Weights of a small CTC image transcriber: 32-pixel images.
Rows from block 4 of a small CTC image transcriber, named by matrix and row number. Rows with one number belong to one channel. Each number is 128 + 32 x the weight over its row's rms, rounded and kept within 0 to 255. All counts start at 0.
After each channel's rows are labels from the 100 images, of 14976, where the channel reaches its highest value: "lies over" is the class under the peak. Only what is clearly more common there than usual is listed. The data: seven-segment displays showing three digits.
# convs0: first 3x3 conv (model.blocks.4.convs.0.weight, 192x192x3x3, each kernel summed), inputs 117-155
# convs1: second 3x3 conv (model.blocks.4.convs.1.weight, 192x192x3x3, transposed, each kernel summed), outputs 117-155

convs0.5 [164  94 154 100 138 128 172 117 152 167  91 120 154  61 138  99 116 149 146 101 100 120 187 140 126 155 151 161 135 133  92 134 129 109 149 165 141 126 143]
convs1.5 [106  84 103 141  94 130 164 143 134 147 166 139 136  96 144 106 180 216 109 130 105 143 103 107 103 140 134 138 113 102 120 135 202  96 210 113 185 111 131]
lies over: surround

convs0.18 [157 135 123 156 164  48 123 105 159 106  82 128 141  82  94  43 100 116  95 124  92 104 142 110 151 139 110  66 129 127 155 150 119 115 167 228 159 163 130]
convs1.18 [139  88 125 188 126 165 164 137 108 114 109 122  98 113 116 157 134 116 105  95  94 122  28 143 129 115  90  64 177 155 124 117  97  97 113 130 122  86  67]
lies over: screen

convs0.79 [162 109 179 191 146 122  66 143 131 120 158 104 160 149  59  96 141 107 118  65  78 121 190 150 125 156 104  73 156 140 138 166  97 171 163 108 135 163 151]
convs1.79 [129 107  85 119 167 149 117 150  99  88 132  68 140 154 126  98 219  65 150 137  97  94 174 128 121 172 141 101 121  79 131 131 119  91 107  79 120 122 120]
lies over: screen

convs0.143 [126 144 159  48 182 101 182 100  88 171 129  99 113 121 197 153 143  84 112 117 128  89 187 141  93 157 106 100 122 133 101 164 175 107 150 122 130 131 179]
convs1.143 [144  82 120 144 126  95 218 166 149 127 145 203 107 129 143 109 161 104  66 137  83  96 161 134  71 131  99 137  93  95 141 185 126  67 125 122  66  62 149]
lies over: surround

convs0.48 [127  99 170  91 124 122 113  98 148 170 186 117 172 161 133 133 118 154 104 175 167 147 105 137 112 107  80  66 149 114 147 174 129 128 203 119 131 126 124]
convs1.48 [137  98 152 128 145 121 111 184 146 129 137 131 161 135 101  90 131 147 127  43 140  84 167 140 157  88 104 155 120 128 108 113 127 117 167 141 108 136  91]
lies over: screen

convs0.32 [141 132 196 188 144  93  83 119 173 161 122 104  82 137 103 143  78 166 138 137 116 136 156 105  97 126  84  95  76 118 137 133  90  79 159 137 184 111 153]
convs1.32 [ 94 120 176  99  98 128  99 136  87  90 152 104 198 124 120 153 128 172  66 130 160  54 132 136  87 130 141  81 196 157 145 135 151 129 175 152 134 116 196]
lies over: surround

convs0.138 [127 196 148  86 150 133 119  88 106  99 138  75 123 134  91 100 137 148 109 137  81  82 111 135 169 160 134 115  75 155 106 109  69 126  79 164 156 164 127]
convs1.138 [115 168 104 135  96  82  86 139 210 119 129 130 148  74 115  96 135 188 109 147 149 163 116 110  82  82 163 182  97 146  80 155 115 130 125 185 151 102 112]
lies over: surround

convs0.4 [137 130 142  99 128 128 193 123  47 126 153 112 166 145 122  85 142 116 129 111 147 113 138 168 139 179 130 140 118 128 115 173 159  92  44 166  91  92 174]
convs1.4 [140 156 111 114 129 139 162  85  95 152  77 144 124  93 105 163 166  99 150 113  97 125 101 107 184 173  73 153  65  96  99 139 117 138 136 139 174 124  80]
lies over: screen; lit segment

convs0.22 [125 114 103 124 145 222 187 152 147 149  78  67 127  72 131 132 102  98 105 160  91 114 186 116 140 176 153 132 109 144 206 120 122  94 208 168 125 145 116]
convs1.22 [111 118 121 169 143 117 187 129 143 137 173 113 158 152 139  78 120  95 146 185 139 162  97 131 106 141 119 128  90 148 123 156 130 133  40  69 158 158  46]
lies over: screen

convs0.8 [137 176 121 151 102 126 137 144 142 105 104 110 114 135 166 116 149  84 121 115 133  75 140 100 126 183 162 143 166  95 130 166 148 163  80 104  99 136 159]
convs1.8 [124 158  98  90 117 114  98  82 145 126 116 115 132 164  76 187  76 139 149 115 125  64  86 138 147  41 112 142 142  94 139 143 197 130  76 122  99 164 172]
lies over: screen

convs0.101 [124  86 152 105 138 159 168  98 115 120 155 140 126 147  89 135 178  87 143  92 149 127 115 142 106 114  97 138 157 101 132 115 117  99 166 115 105 102 125]
convs1.101 [135 162  99 126 108  95 136 161 153 133  68 105 110  78 125 131 164 127 140  77 134 100 164 117 120 182 154 174 137 127 139 106  99 136 207  69 142 120  85]
lies over: screen

convs0.182 [146 151 196 123 129 145  91  94 126 140 120 122 153 112 131 145  89 102 141 201 120 111 118  62 147 134 122 185 150 148  44 105 131 110 140 172  94 160 112]
convs1.182 [ 98  95 135 139 150 147 154 154 134  97 168 156  89 134  82 112 135  83 129 124 120  67 199 104  51 158  89  92 117 121 152 107 122  82 141 169 140  79 116]
lies over: screen

convs0.82 [ 75 158  78 108  71 146 154 113  97 176 109  93 102 134  73 133  36 121 119  97 119 127 125  90 137 138 205 114 114 141  62 154  71 118 134 114 106 109  78]
convs1.82 [120 105 112 124 103 134 150 105 142 228  90 142 179 134 144 123 135 111 132  71  71 199 127  94 110 183 173 160 108 150 133 120 113 133 112 154  91 125 152]
lies over: screen; lit segment

convs0.16 [131 106 128 139 135 152 139 191 158 122 146 180 144 153 164 126 151 136 154 102 144 168 141  90 159 162 158 168 171  74 102 181 108 111 166 142  85 153 133]
convs1.16 [135 164  87 132 122  99 159  14 146  96 139 150 113 166 182 131 171 125 208 153 119  82 143  87 122  79 100  96 161 141 104 144 196 142 122 126 148 143 159]
lies over: screen; lit segment

convs0.179 [ 94 128 169 168 150 115 120  98 117 132 136 144  77 156 142 136 139 137 133 139 182 143 202 137 122  44 127 158 177 118 106 146 108 183 127 111 102 140  84]
convs1.179 [ 94 113  93 179 150 156  91 188 113 114 130 127 113 116  76 129  95  95 152 127 178 149 132 119 134  96  76 131 150 162 161  60 165 146 116 115 188 136 111]
lies over: screen

convs0.181 [ 96 132 108 201 141 154 136 152 151  86 122  79 176 139 122  75  96 201 115 138 176 154 146  94 127 112 135 175 131 106 152 127 147 116 100 103 125  81 104]
convs1.181 [130 139 152  91 129 161  76 126 136 137 125 137 158 158 154 108 100 182 139 155 147 131 146 135  29  99  93 175 140 211 145 183 124 159  70 109  98 155 112]
lies over: screen

convs0.64 [120 118 196 130 146 119 115 170 159 178 139 193 169 131 119 100 107 154 104  89 179 124 129 174  69 151 148 159 119 112 140 121 130 140 154 140 112 158 104]
convs1.64 [136 145 153 120 179 182 154 121 140 107 178  90 179 122 151 129 165 141 150 158 109 111 138 100  78 124 115 158 145 119 121  95 138 134 197  81 127 163 147]
lies over: screen

convs0.132 [171 188 190 124 131 129  99 104 153 171 131 108  64 128 148 131  96 110 111 154 181 100 136  80 108 148 117 128  88 162 145 139 122 106 150 129 128 158 153]
convs1.132 [137 202  92 144 124 131 144 166  84  89  99 105 114 160 114 115  41 136 124  97 137 133 128 132 142 121 127 155 119 138 172  91  96  96  92 150 107 109 153]
lies over: surround

convs0.30 [118 108  84 102 103 123 123  92 111 156 150 120  96 128 156  42 112 172 156 163 132  27 112 146 112  69 154  91 139 139  63 158 141 114 163  85 107 142 110]
convs1.30 [ 79 189 155 138 121 107 154 101 122 161 103  51 105 130 127 143 134 123 126  92 125 145  84 110 162 178  91 119 121  74 159  79 112 117 153  83  60 116 160]
lies over: surround

convs0.103 [114 156  62 153 152  92 172 119  83 106 112 150 114 162 134 135 160 121 124  96  43  90 134 179 103 159 123 165  83 118 140  90 192 149 167  95 112 149 170]
convs1.103 [174 164  64 166 156 148 154 148 192 109 156 171  73 211  91 113  92 128 116  49 134  97 127 102 100  95 131 141 109 163 120 116 152 141  97 133 239 143 146]
lies over: surround

convs0.56 [144 157 100 145  73 121 145  78 146 148 111  79 136  92 151 143 148 155  65  40  82  95 133 145 116  63 114 111 147 158 132 114 193 135  42  95 123 199 127]
convs1.56 [ 88  92  73 143  87 124 128 175 123 113  91 135 118 161  96 134 139 171 111 102  96 103  69  86 126 112 134 140 135  85 101 115 102 109 123 126 122  93 154]
lies over: surround

convs0.136 [113 122  52 131 141 138 110 116 141 198 145  94 157 125 117 127 126 154 188 147 166 168 100  91 169 139 160 110 175 128  61 157 216 104 165 122 118 101 119]
convs1.136 [112  63 132 131  76  96 101 118 203 109 118 118 141 131  86 118  71  96 188  95 119 153 161 123  29 123 107  87 101 135 106 122 132 112 118 135 152 111  74]
lies over: screen; lit segment

convs0.46 [116  73 105 152 150 127 108 162 134 192 145  87 158 127 140  72  82  84 101 103 134 129  85 152 132 127 125 102 104 111 142 139 152 131 105 152 116 100 150]
convs1.46 [ 80 135 133 153 140  80  83 103 171 144  76 184  80 128 126 156 112  88  97 127  69 189 112  76 116 136  91 152  81  77 112 150  86 116 123 161 111 111 120]
lies over: screen

convs0.52 [ 81 164 125 200  75  83  77 131 133  85 191 150 161  85 130 156 100 115 106 136 156 197  59 136 114 133 116 124 163 155 160 180 134 107  98 146 113 133  91]
convs1.52 [126 120 149 152  68 123 193 185 162  94 103 104 186 192 125 136 131 142 121 127 143 138 177 180 124  51  90  90 113 149 134 126 103 135 143 147 102 152 163]
lies over: screen

convs0.183 [103 151 124 110 172 134 198 236 171 147  99 121 128 192  77 110  83 135 110 101 173 209 130 137  61 189 105 113 159 124 175 103 170 118 129  99 145 177 129]
convs1.183 [141 138  94 129 138 114 123 144 122 130  85 154 150 159 111  95 138 163  91 175 114 137 193 125 125 131 136 154  99 110 106 151 136 116 142 135  78 123 115]
lies over: screen

convs0.50 [114 145 143  97 133 124  35 121 124  99 101 122 105 125 104  91 120 107 119 107 132 162  73 133 103 183 120 130 133 138 188 136 119 138 161 117 120 149 125]
convs1.50 [147 136 100  72 159 123 108  91 153  99 133 147 115 107 152 102 102  82 128 150 230 125 133 102  84 107  86 101 127 124 170  93  98  69 154 132 116 171 188]
lies over: screen

convs0.116 [132 133 120  90 118  97 111 119 150 132 153 185 192 144  87 141 147 130 132 123 109  93  99 112 146 179 191 139 116 125  86 125 114 140 168  89 138 128  94]
convs1.116 [137 124 153  92 126 118  65 139 119 125 190 115 135 129  62 178 164 129 167 130 122 146 159 113 106 103  89 141 144  94  77 200 145 104 176 112 103  98 161]
lies over: screen

convs0.185 [155 123 115 169 106 158 124  72 149 112 150 176 104 119 159 165 147 139 119 129 130 153 120 122 125 122 134 144 128 116 107 135  95 121  87 131  43 112 105]
convs1.185 [135 132  51 114 174 119 107 152 111  83 144 218 119 132  92  71 125 120 100 144 144 139 152 103  98  93 154 118 153 207 116 103 155 118 135  58 158 108 115]
lies over: screen